From a checkpoint of a small class-conditioned image diffusion model.
Model: 5.9M parameters, 48-pixel images, arch unet, norm groupnorm, activation silu, widths [64, 64, 128, 256].
Training: adamw at rate 0.0039, 31300 steps, batches of 64.
Rows from block 4 of a small class-conditioned image diffusion model, named by matrix and row number. Rows with one number belong to one channel. Each number is 200 + 30 x the weight over its row's rms, rounded and kept within 0 to 999. All counts start at 0.
After each channel's rows are labels from the 100 images, of 14976 (inputs lightly noised), where the channel reaches its highest value: "patch colour" is the nearest of a few named colours to the mean colour under the peak; "responds to" is what is common among them. Only what is clearly more common there than usual is listed. The data: reaction-diffusion patterns (Gray-Scott).
# convs0: first 3x3 conv (model.enc.2.0.convs.0.weight, 128x128x3x3, standardized in use, each kernel summed), inputs 64-127
# convs1: second 3x3 conv (model.enc.2.0.convs.1.weight, 128x128x3x3, standardized in use, transposed, each kernel summed), outputs 64-127

convs0.9,182,189,155,195,249,219,206,186,209,208,244,226,203,202,184,208,228,187,192,183,205,157,215,243,215,224,191,157,206,175,126,229,176,217,262,178,109,243,208,209,207,229,194,203,214,187,167,191,249,188,219,213,215,173,170,214,148,236,137,203,187,223,184,216
convs1.9,211,197,212,153,178,217,196,163,199,267,206,219,211,212,192,227,191,174,199,200,159,195,203,195,174,195,196,201,182,229,201,179,218,216,206,264,170,181,263,216,240,225,180,170,164,223,182,197,217,174,233,236,216,208,187,213,162,173,198,187,237,191,214,231
patch colour: black
responds to: dark

convs0.106,150,195,219,232,160,186,158,191,212,198,212,192,209,209,136,205,229,168,232,188,178,175,203,211,216,197,214,215,193,208,187,263,201,217,229,192,140,218,202,152,190,261,222,152,183,302,179,237,209,210,270,255,282,213,210,200,188,214,235,207,205,205,165,234
convs1.106,219,228,207,202,163,180,221,158,197,213,178,210,207,209,230,214,157,148,208,206,165,211,200,184,174,179,186,161,196,213,212,162,168,204,203,244,212,176,277,187,234,218,182,159,170,197,186,186,223,170,210,254,205,170,203,205,142,207,179,202,190,214,203,190
patch colour: black
responds to: embossed; dark

convs0.11,177,184,160,169,206,201,158,166,226,205,190,218,239,217,208,200,197,217,182,218,236,205,180,222,231,250,153,193,218,167,230,205,214,202,225,243,145,114,183,241,231,147,253,206,185,181,228,212,219,196,210,264,247,229,202,265,199,193,225,229,196,202,203,143
convs1.11,161,276,221,240,265,159,290,205,190,174,220,238,193,154,237,221,173,192,210,200,142,218,196,164,138,237,197,206,197,189,193,133,203,208,169,194,183,267,195,216,187,148,219,210,204,223,217,202,149,199,201,187,206,198,178,192,206,211,183,207,208,208,210,214
patch colour: white; pink
responds to: pastel

convs0.73,189,173,163,191,150,162,239,182,207,217,179,204,205,168,202,231,190,222,201,197,218,217,191,185,220,208,193,186,231,188,222,196,214,168,148,141,241,197,219,179,225,213,205,254,225,216,236,157,243,239,165,186,211,178,216,222,164,189,221,222,126,191,238,219
convs1.73,207,271,202,179,167,226,201,153,194,221,180,285,207,201,194,218,207,168,209,203,161,212,202,184,173,196,209,208,199,206,197,166,217,203,190,248,189,200,300,179,229,205,205,190,181,248,175,195,214,164,223,228,226,206,205,199,163,214,208,201,185,211,252,194
patch colour: pink
responds to: pastel; grey

convs0.120,163,205,279,215,196,215,142,176,202,240,276,174,198,265,177,186,193,221,191,176,197,164,178,251,205,176,178,195,195,231,186,286,157,164,242,157,213,168,168,236,177,180,210,116,223,165,183,235,195,191,207,207,212,184,184,220,163,199,162,206,210,224,166,215
convs1.120,187,204,214,184,204,169,177,207,234,222,232,185,209,195,208,242,182,174,193,199,147,197,203,191,149,158,198,161,207,235,207,182,196,258,208,266,161,206,242,205,208,187,203,210,170,224,201,196,222,205,244,288,216,173,169,215,178,181,190,194,188,216,215,169
patch colour: black
responds to: dark

convs0.21,219,235,222,271,224,225,253,210,226,157,223,173,227,300,200,172,260,167,231,213,269,224,192,228,190,193,211,219,218,154,146,184,206,219,234,195,216,203,216,231,222,167,226,217,226,192,196,172,267,239,187,207,219,197,179,225,214,196,171,251,161,210,181,183
convs1.21,220,173,161,134,176,173,180,175,275,257,236,197,224,230,191,216,173,194,189,197,207,204,188,222,169,136,202,160,199,258,199,212,219,205,173,203,216,187,179,190,173,189,243,202,271,194,171,202,225,192,197,186,176,194,216,195,156,133,186,214,245,139,185,204
patch colour: green
responds to: vivid; feed 0.022 kill 0.051

convs0.103,189,202,107,168,257,149,137,177,197,165,235,203,196,219,131,118,177,214,180,204,192,139,240,224,210,212,183,176,218,235,185,242,145,170,242,216,182,181,165,205,209,162,235,204,232,212,195,213,206,201,178,235,194,160,209,217,229,176,173,210,227,178,192,211
convs1.103,217,225,217,235,283,177,225,155,173,175,205,223,203,208,244,188,184,212,202,194,217,209,203,183,229,270,195,193,194,198,188,155,212,200,169,192,178,200,186,199,251,240,128,213,264,171,158,201,200,207,201,179,173,176,234,139,206,208,206,193,175,194,218,194
patch colour: pink; white
responds to: pastel; grey

convs0.48,228,225,188,215,159,210,149,195,225,189,194,216,227,186,233,193,207,179,201,205,215,241,218,163,258,211,142,204,238,165,167,211,231,253,204,253,211,125,169,233,250,181,235,172,180,195,222,170,204,232,202,251,239,216,162,271,225,200,201,251,193,224,203,194
convs1.48,197,177,198,213,184,208,242,244,202,195,211,218,208,194,257,209,157,192,224,206,188,154,200,169,193,191,201,177,198,176,202,181,192,217,185,243,257,201,192,210,137,186,249,191,300,201,272,202,183,302,217,202,252,237,183,192,211,176,220,192,184,214,143,201
patch colour: grey
responds to: pastel; feed 0.078 kill 0.061; grey

convs0.81,229,179,203,180,252,204,143,210,199,204,243,208,204,166,131,218,172,142,158,238,180,194,219,244,179,160,132,185,224,211,195,263,213,190,224,212,201,209,190,200,223,237,223,108,158,221,179,272,177,186,185,235,195,196,211,223,222,193,206,198,225,204,181,226
convs1.81,187,229,223,186,237,227,193,172,150,228,194,198,288,175,186,217,210,190,193,209,191,201,196,198,249,228,154,213,183,214,214,201,218,200,193,222,175,196,259,213,238,220,199,131,180,217,174,218,201,162,232,235,230,206,201,181,168,184,189,197,275,151,190,227
patch colour: grey
responds to: embossed; grey; pastel

convs0.31,232,238,201,236,190,270,217,215,186,236,213,188,187,209,234,198,200,202,204,175,194,174,220,175,209,193,192,204,173,218,182,223,200,217,257,180,165,167,185,211,207,161,175,173,184,122,212,184,219,180,178,129,142,232,155,198,178,167,148,184,251,175,177,158
convs1.31,171,201,225,295,204,207,248,187,196,189,239,215,191,201,235,152,196,178,209,192,186,180,195,181,218,182,183,197,212,168,201,194,183,182,156,184,186,228,221,199,217,227,117,210,273,173,207,210,242,245,162,182,181,221,263,177,158,239,193,212,170,236,212,174
patch colour: white
responds to: pastel; grey; feed 0.078 kill 0.061

convs0.75,179,166,209,208,114,140,201,190,211,197,160,155,212,152,191,249,185,211,194,207,211,215,208,196,232,203,187,177,235,215,241,226,217,195,179,173,222,170,206,158,244,227,221,211,265,211,231,156,229,250,173,216,215,186,203,230,186,197,202,233,156,193,217,182
convs1.75,195,294,199,187,170,250,193,156,185,190,183,310,205,210,198,218,227,195,198,192,174,205,184,195,169,183,173,223,217,209,218,189,209,184,200,211,189,211,287,168,218,183,224,198,184,241,178,205,211,172,212,223,213,190,211,189,147,224,228,207,170,217,233,186
patch colour: pink
responds to: grey; pastel; feed 0.018 kill 0.051

convs0.87,176,170,257,183,164,164,173,171,208,180,189,199,228,232,219,200,184,228,160,245,257,187,152,198,143,240,240,242,213,230,232,221,150,205,215,206,181,97,200,203,229,187,214,143,238,188,236,162,201,204,180,171,189,170,174,205,148,213,202,233,171,164,222,208
convs1.87,174,224,212,208,164,192,230,174,221,179,163,233,231,191,283,197,185,164,248,200,174,146,204,202,224,193,199,224,191,180,191,164,213,157,185,202,183,190,103,191,155,201,207,194,158,243,223,200,255,276,170,199,218,232,233,170,174,229,209,198,247,184,208,221
patch colour: grey
responds to: pastel; feed 0.054 kill 0.062; feed 0.046 kill 0.063

convs0.97,170,186,203,198,225,215,160,193,208,170,144,173,219,223,203,197,202,194,219,196,211,189,204,187,235,240,230,177,209,212,221,235,139,211,218,205,161,88,209,238,216,200,215,225,240,200,194,204,216,198,185,150,148,186,126,226,186,200,152,217,211,186,198,183
convs1.97,187,214,204,249,278,196,212,168,181,171,157,198,202,190,238,181,218,279,219,193,186,187,208,207,210,189,207,181,200,191,201,201,190,157,186,156,209,211,158,205,169,224,147,223,221,157,203,204,203,236,145,128,158,197,231,141,205,202,168,196,213,195,197,187
patch colour: grey
responds to: pastel; feed 0.078 kill 0.061

convs0.16,228,186,188,238,192,235,192,194,229,185,199,185,236,202,213,190,250,158,230,198,220,211,251,217,231,253,177,220,225,155,148,230,221,223,258,225,166,193,167,202,252,177,213,253,208,193,237,191,240,237,203,239,230,200,203,203,176,255,192,240,183,252,172,163
convs1.16,226,194,226,227,215,177,233,181,178,230,205,213,199,217,211,204,192,182,219,203,136,230,203,182,140,205,192,209,199,208,204,138,226,227,189,256,256,225,253,204,185,210,192,264,198,237,236,207,209,162,188,183,205,206,192,201,190,180,202,177,189,208,185,249
patch colour: brown
responds to: pastel; feed 0.018 kill 0.051; feed 0.058 kill 0.065

convs0.54,225,218,218,215,194,192,189,183,228,221,226,145,230,249,192,174,201,188,203,206,226,205,229,258,230,203,183,206,239,202,182,262,163,155,214,144,221,229,189,246,229,174,231,179,201,198,248,200,196,242,159,189,194,167,197,195,222,192,159,248,179,238,194,186
convs1.54,176,191,213,195,161,155,238,226,221,206,196,206,210,174,255,261,163,172,168,203,163,161,203,226,224,160,178,194,211,214,200,208,202,201,220,189,188,188,188,183,190,200,238,154,197,230,218,195,210,257,213,255,206,188,156,188,168,215,220,195,245,253,170,223
patch colour: white; pink
responds to: pastel

convs0.43,177,207,123,205,192,151,199,159,197,259,230,185,194,172,176,200,204,241,222,144,180,199,225,205,302,211,189,185,208,251,260,232,191,175,173,195,203,224,210,154,173,227,208,168,177,225,174,170,188,236,207,234,197,174,238,180,206,199,188,224,149,238,255,179
convs1.43,170,263,215,253,229,225,272,208,230,140,207,232,241,172,190,205,217,196,214,193,104,221,205,157,201,219,197,240,189,182,200,137,189,182,194,185,193,237,265,185,236,183,196,189,134,170,238,193,144,214,185,233,205,164,191,234,199,217,197,204,127,185,197,162
patch colour: white; pink
responds to: pastel